A small CTC image transcriber, trained from scratch: width 320.
Rows from block 5 of a small CTC image transcriber, named by matrix and row number. Rows with one number within an expert belong to one neuron, the router's apart. Each number is 128 + 32 x the weight over its row's rms, rounded and kept within 0 to 255. All counts start at 0. After the name is the row's rms in percent of the matrix's.
Before each expert's rows are labels from the 100 images, of 14976, where the router gives the expert most weight on average: "place" is the part of the image that holds the peak; "patch colour" is the nearest of a few named colours to the mean colour under the peak. Only what is clearly more common there than usual is listed. The data: analogue clock faces.
# router: router (model.blocks.5.mlp.router.weight, 32x320, trained with AdamW), inputs 108-161
# gate: expert gate (model.blocks.5.mlp.gate, 32x80x320), inputs 108-161
# up: expert up (model.blocks.5.mlp.up, 32x80x320), inputs 108-161
# down: expert down (model.blocks.5.mlp.down, 32x320x80, transposed), outputs 108-161

# expert 13
place: bottom centre
patch colour: grey
router.13 095 [163 106 141 189  64  83 136 160 164 120 121 103 136 132 103  81  95 151 156 143 128 142 124 167 170 181 162 135 126 186 123  79 167 138  90 104 130 140  99 105 149 152  97 137 130 114  93 118 102 169 134  99 157 128]
gate.0 101 [129  76 107 147 104 121 109 120 153 103 138 156  90 121 122  97 196 165 122 140 163  92 157 110 150 156 179 166  79 132 171 130 146  58  84 101  89 136 106 110 119 122 146 143 111 129 124 135  90 187  84  94 122 164]
up.0 104 [ 88 179  20 142 106 147 123 114 146  86  83 104 138 148 156 157 151 113 117 120 117 123  95 178 160 157 145 138 169 104 193 107 104  81 142  99 158  75 114 108 108 189  99 112 178  83  97 141 157 138 131  68 111 190]
down.0 106 [100 107  52 105  99 135 133 117 151  91 148 103 139 133  93  83  85 118 142 160 157 134 150 103 154 106 107 118 156 111 118 171 139 143  69  91 124 147 116 106 101 139 130 100  65 129 114 153 152 108 198 123 102 105]
gate.1 098 [153 145  80 157 121 106 107  95 133 156 194 125  78  72 152  77 131 159 116 107 147 128 136 183 159 129 212 136  95  83 120  85 126 129 107 139 117  82 178 100 141 161 126 170  94 106 103  42 122 147 100  34 118 134]
up.1 096 [149 152 128 122 142 154 120  82 144 115 132 116  80 124 161  77 143 137  86 122 134 129 102 140 136 143 237 110 123 161 165  85 136  91  79 158 134  51 172 115  85 169 128 153 121 109  79  28 150 131 139  55 148 167]
down.1 099 [ 67 168 124 144 142 110 163  88 123 157 160 111 105 141 154 144 140 143 122 161 149 121 178  90 150 125  64 160  74 126 118 141 170 124 111  66 150 145 122  61  99 171 105 117  88  83 192 157  58 120 173 172 134 167]
gate.2 106 [127 106  67  84 104 147 101  94  86 127 163 121 165  79 175 182  77 113 100 111 119 144 172 112  71 172 147 121 133 165 123 123 160  87 189 135  42 152 117 192 151 140 143 183  83 180 180  75 119 102 140 104 171 173]
up.2 107 [135  98  60  90  87 150 102  83  98 134 172 142 164  67 182 173  88 113 109 128 122 140 158 111  69 167 132 117 169 158 122 125 170  72 186 146  42 160 111 204 163 168 145 185  76 191 165  86 111 103 138 110 151 201]
down.2 107 [116 119 106 123 118  92 124 140 117 180  90 149 142 175 110 149  52 153 110  69 107 128 156 122 150 108 118 113  67 122 145 113  64 122 131  84 105 149 163 109 153 122 171 144 111 126 121 149 171 151 150 184 107  90]
gate.3 102 [112  68 122 144 197  77 140 133 103 132 155 152 134 165 103 123 150 127 105  98 153 166 174  91  72 126 175 159 111 123 121 135 159 139 195 108 137 139 131 131 198 105 138 114 157 153 137 127  80 140 148 160 119 106]
up.3 094 [167 193 111 121 120 133  93 102 140 175  63 123 114 101 146 147 106  88 118 173  83 130 131 112 162 139  90  86 145 127 172 174 112 151  87 143 185 127 117 128  51 183 137 135  86 167 159 132 157 104 114 152 107 158]
down.3 094 [157 173  66 137  62  98  62 172  83  83 154 101 140  84 110  82 157 134 133 131  77 120 134 104 110 128 122 133 176  66 156 142 126 160 175 119 106 138  68 155 174 138 124 145 171 153 126 131 108 138 181 148  99 149]

# expert 18
place: centre
patch colour: pink
router.18 108 [137 146 114 130  82 101 118 106 101  96 119 132 139 149 108 124 130 130 171 153 154 120 105  96  54 191 120 143 164 147 185  81 149 163 127 110 172 123  66 109 120 100 140 142 122 122 110 170 146 165 115 125 130 100]
gate.0 103 [107 163 153 101 184 115 164 169 142 149 133 152  72  89 137 125 165  72 122 115  45  82 149 158 138 146 122 151 127 119 133 110 110 105 114 158 164  63 140 114 109 111 142 121 164 105 161  76 132 117  91  71  97 142]
up.0 109 [110 128 150 114 136  94 168 172 123 135 100 150 119  70 138 119 161 101 139 131  75 123 166 112 128 162 144 128 118 104 164 135 100 123 110 122 147  76 158 191 139 112 138 152 176 127 175 103 105 147  98  98  96 110]
down.0 101 [152 127 154 123  90 172 175 110 150 128 192 163 114 103 114 116 127 105  66 114  60 186 105 157 124 146 170 139 115  85 119 126  99  67  85 132 105 127 175 108 122 119 143 151  82  70  72  84 123 120 142 143 139 123]
gate.1 107 [125 164  81 133 131 159 130 136 156 141 135 172 122 112 103 129 161 132  97  86 134 121 137 132  93  39 134  73 144  90 127 110 123 151 151 203 137  82  91 132 136 121 102 202 126 143 135 161 133 126 115 125 154  61]
up.1 106 [171  91 108 158  86  97 184 143 114 137 120 165 139 133 125 141 171  61 152 143 120 119 137  78 145 178  53 156 113 135  93  75 115 148 137 111 140 149  94 149 174 150  45  65 123  89 162 135 128 144 100 144 109 207]
down.1 107 [170 123  96 126  85  65 187 193 126 139  57 125 108 139 124 141 163 102 124 190  98 104 178 104  66 166 128 132  93 105 138 117 139 167 147  56  92 141  86 113 124 136  97 150 112 152 120 131 144 156 115 118 129 136]
gate.2 102 [127 152 141  80 214 131  71 132 169  98  96 168  98 130 170  95 141 115 138 140 142 109 141 102 117 120  94 148 127 121 187 138 118 102 141  85 113  94 137 178 136  79 142 131 155  91 101 213 115 115 106  99 139 151]
up.2 098 [148  67 116 163 118 122 133 135 121 128 167  53 156 177 109 133 146 122 139  93 124 118 126 178 122 182 102  98 125 117  93 172 151 220 133 160 194 146 107  66 135 114 112  94  70 143 135  92 169 114 154 182 149  85]
down.2 102 [118 134 121 113 164 133 120 118 158  89  92 144 128 149  77  81 146 141 127 151 110  57 124 191 108 143 119 163 124 157 130 122 173 196 185  97 116 138 118  82 159  99 126  99 171 138  94 140 121 147  98  98  83  84]
gate.3 097 [133 170 107 158 185 122 180  98 107 137 135 122  55  96 166 125 144 122  80 110 170  86 123 145 138 151 159 138 117 100 140  93 186 138 132 111  86 132  95 127 115 116 109 151 131 189 147 221 119 106 156 115  82 109]
up.3 101 [ 91 122 146 152  67 112 128 138 132 160 114  63 171 149 136 182  66 165 113  86 176 100 125  94 119 135 105 154  95 134 104 142 114 112 134 117 156 124 161 149 126 157 208 119 104 144 116 100 176 154 108 125 159 130]
down.3 096 [131  98 111 132 171 150 205 121 115 127 124 129  93  94 106  95 111  82  93  97 131 187  78 154 128  89 142  87  50 160 126 133  92 132  96 109 100 160 124 105 132 148 130 135 131  70 103  85  94 106 132 156 181 155]

# expert 6
place: centre
patch colour: grey
router.6 088 [119 114 116 123  79 189 140 100  99 119 126 100 191 188 130  82 135  99 169 151 151 159 163 126  87 112  88 171 153 138 149 126 125 153 134 124 191 113 118 118 128 128 125  79 117 126  90 117 118 136  83 114 119 115]
gate.0 091 [128 193 149 136 114 127 110 156 176  55 137 101 137 154 138 115  65  96 125 143  98 119 139 126 126 161 147  39 103  84 118  80 138 143 108  82 145 119 147 145 116 142 104 127 157 127 159 115 143 100  91  94 113 117]
up.0 091 [139 131 115 131 146 153 129  88  92 159 117 162 106 128  88 146 126  92 153 140 149 140 165 131 112 120 101 144 151 154 134 154 123 173 112 127 176 108 149  87 149 125 157 143 126 104 128 115  88  99 170 132 125 107]
down.0 095 [120 165 114 112 107  97  80 139 179 161 108 137  82 155 181 151 157 147 139 122 126 114 115 169  87 170 144 118 165 106 117 119 159 151 122 147 149  31 117 119  81 146 133  65 143  53 100 155 148 136 111 151 113  97]
gate.1 097 [145 163  56 150 138 129 156  46 133 103 141 137 121 139 143 110 167 142  61 172 137 140 150 162  98 124 146 182 118 125  91 121 161 124 132 139 150 120 140  81 126 126 129 140 146 137 149 131 161  73 144  84 108  85]
up.1 094 [148 177 122 172 148 158 134  98 121 125 163 110 116 186 198 129 165 159  63 130 142 114 133 179 123 102 133 196 132 129 143 126  99 164  84  96 168 100 166 100  88  83 121 145 145 117 116 173 135  45 145 121 118 112]
down.1 092 [112 162 154 111 132  71 137 151 114 124 103 146  91 137 149 102 104 127 104 125  94 119 183  95 146 121 160 139  88 145 118 110 129 149  84 107 170 102 121 173 156 148 141 177 173 132 129 135  96 180 137  78  71 201]
gate.2 099 [123 122 107 166  96 108 156 101 133 121 168  79 185 135  98  50 140 108 155 145  89 114 141  78 126 120 121 104 146  80 124 102 137 157  82 155 140 140 115 175 110  97  97  43 118 181 117 109 155 187 117 151  53 128]
up.2 091 [148 136 141 122 134  79 102 132 158 163 114 125  89 117 144 129  82 140 101 154 161 170  95 148 148 116 139 124 115 154  83 115  99 134  94  96  70 151 171 115  90  95 110 144  82 120 134 109 102 131 140 147 153 104]
down.2 099 [125 147  54 107 204 152  91  83 184 130  78 126 151 199 100 124 147  81 155  86 191 109 141 155 122 126  86 161 140 119 127 149 177 178 141 121  89 151 105 156 172 136  92  78 145 162  89 115  91 114 114 165 119 152]
gate.3 105 [125 191 143 151 107 225 121 116 134 120  94 135 144 134 136 139 108 186 143  73 138 108 158 144 161  85  93 145 132 142 115 141 152 202 115 101 118 134 139 139  95 130  70 152 147 122 147 133 106  94  95  94 120 145]
up.3 106 [103 202 185 142  84 182 132 105 117  92  95 131 131 101 146 172 101 181 134  93 131 138 151 155 123  93 145 146 183 150 129 103 126 204 110 130 148 151 118 137 104  91  74 173 142 124 155 139  97  86  80  95 156 139]
down.3 103 [106 158 118 108  98 123 121  96  86 101  99 126 139 154 126 133 174 131 202 131 151 108 101  89 176 142  96 182 164 124 158 161 140 155 112 130 124 115  99  84  96 141  73 127 128 122 170 186 139 201 125 101 173 159]

# expert 1
place: middle right
patch colour: grey
router.1 104 [106 162 140 146  79  77 126 129 121 123 113 154 123 150 152 113 143 137 153 161 138 158  80  83  71 168 145 158 168 178 183 106 136 167 122 104 168 123  78 121 120  83 117  78 112 143 138 181 121 174 119 135 157  95]
gate.0 089 [113 121 113 200 235 199 144 111 119 105  58 117 163 127 160  71 147 144  54 170  96 134 101  87 172 168 102 133 120 119  84 162 151 114  94 143 115 126 149 104 112 144 150 135  96 141 132  85  82 126 200 134 121  87]
up.0 090 [171  80  71 161 170 185 118 149 115 110  92 135 136 118 144  77 145 167 146 113 102 101 128 184 142 103 144 132 112 115  94 102 105 162 136 106 144 106  91  45  93 128 142 110 108 142 104 123 121 133 131 138 142 126]
down.0 092 [117 151 125 155  86 122 167 126 152 150 159 113 159 168 190 109 110 112 128 202 111 142 140 113 101 122 124 144 148 135  79 138  96 234 159 159 164 124 112 148 143 104 185  87 143 120 160 162 123  94 160 121 216  95]
gate.1 104 [164  97 174 119 133 150 142 115 130 132 114 175 115 153 158 107 133 175 101 113 176 167 177 148  81  99 224 174 108 181 159 160 122 106  67 141 135  71 138 116 128 132 159 182 138 150 111  73 103  92 157 114 116 127]
up.1 101 [182  57 205 130  79 152 133 155 105 123 154 133 115 173 140 103 144 169 152 102 131 149 104 151 112 125 147 126 116 139 134 169 142  66 145  82 104 104  96 139 153 104 145 123 108 155  81  70 112 140 157 105 135 150]
down.1 096 [106  98 139 111 142 109 118 169 150 104 146 167 129 170  82 143  74  74 147 128 115 114 188 129  69 120 197 139  61 117 112 126  36  80 164 171  92 127 190 106 104 110 134 129 105  94 134 173 152  95  78 104 119 133]
gate.2 110 [117 120 106 134 155 163 124 162 123 136 186  88 178 121  94 142  85  85 136 130 136 117 134 101 101 144 160 147  33 149 108 116  94 114 143 102 131 168 100 125 112  91 173  87 118 121 151 178 174  90  86 113  96 165]
up.2 108 [156 128 131 134  76 112 134  85 141 103  53 175  81 120 143  84 178 159 126 113 108 122 119 142 141 117  79 118 211  97 106 148 156 112 107 173 125  67 153 122 144 185  59 155 141 134  82 105 107 162 148 142 145 102]
down.2 097 [122  95 118  86  89 125 106  88 105 127 120 130 143 138 118 166  99 106 148 143 100 155 108 167  86 185 177 117 161 172 110  78 101 106 119 155 115  90 124 142 133 108 101 142 137 138 135  71 110 146 166 128 104 138]
gate.3 090 [189  91 166 135 153 140 135 179 141 177 112 124 116 117 109 144 154  98 135 136 115 109 181 149 186 149 143 134 131 121 176 115 137 156 113 153  72 113  93 145  98 126 148 128 111 140 108 125 146  89 160 125  90 199]
up.3 095 [130 147 111 115 171 160 113  16 135 136 113 136 147  61 103 112  84  92  44 100 134 133 101 114 137 191  93 123 154 142 106  99  95 127 115 152 113 106 130 168 164 147 173 101 113 105  70 154  88 123  92 161  90 109]
down.3 098 [ 81  76  88 105  82 178 176 163 101 120 153 119 160  98 113 168 156 151 141 207 130 153 172 110  76 153 100 153 126 200 182 104  81 120 186 143 116 105 107 174 116 164 119  96  83  92  89 154 135 110 100  60  84 167]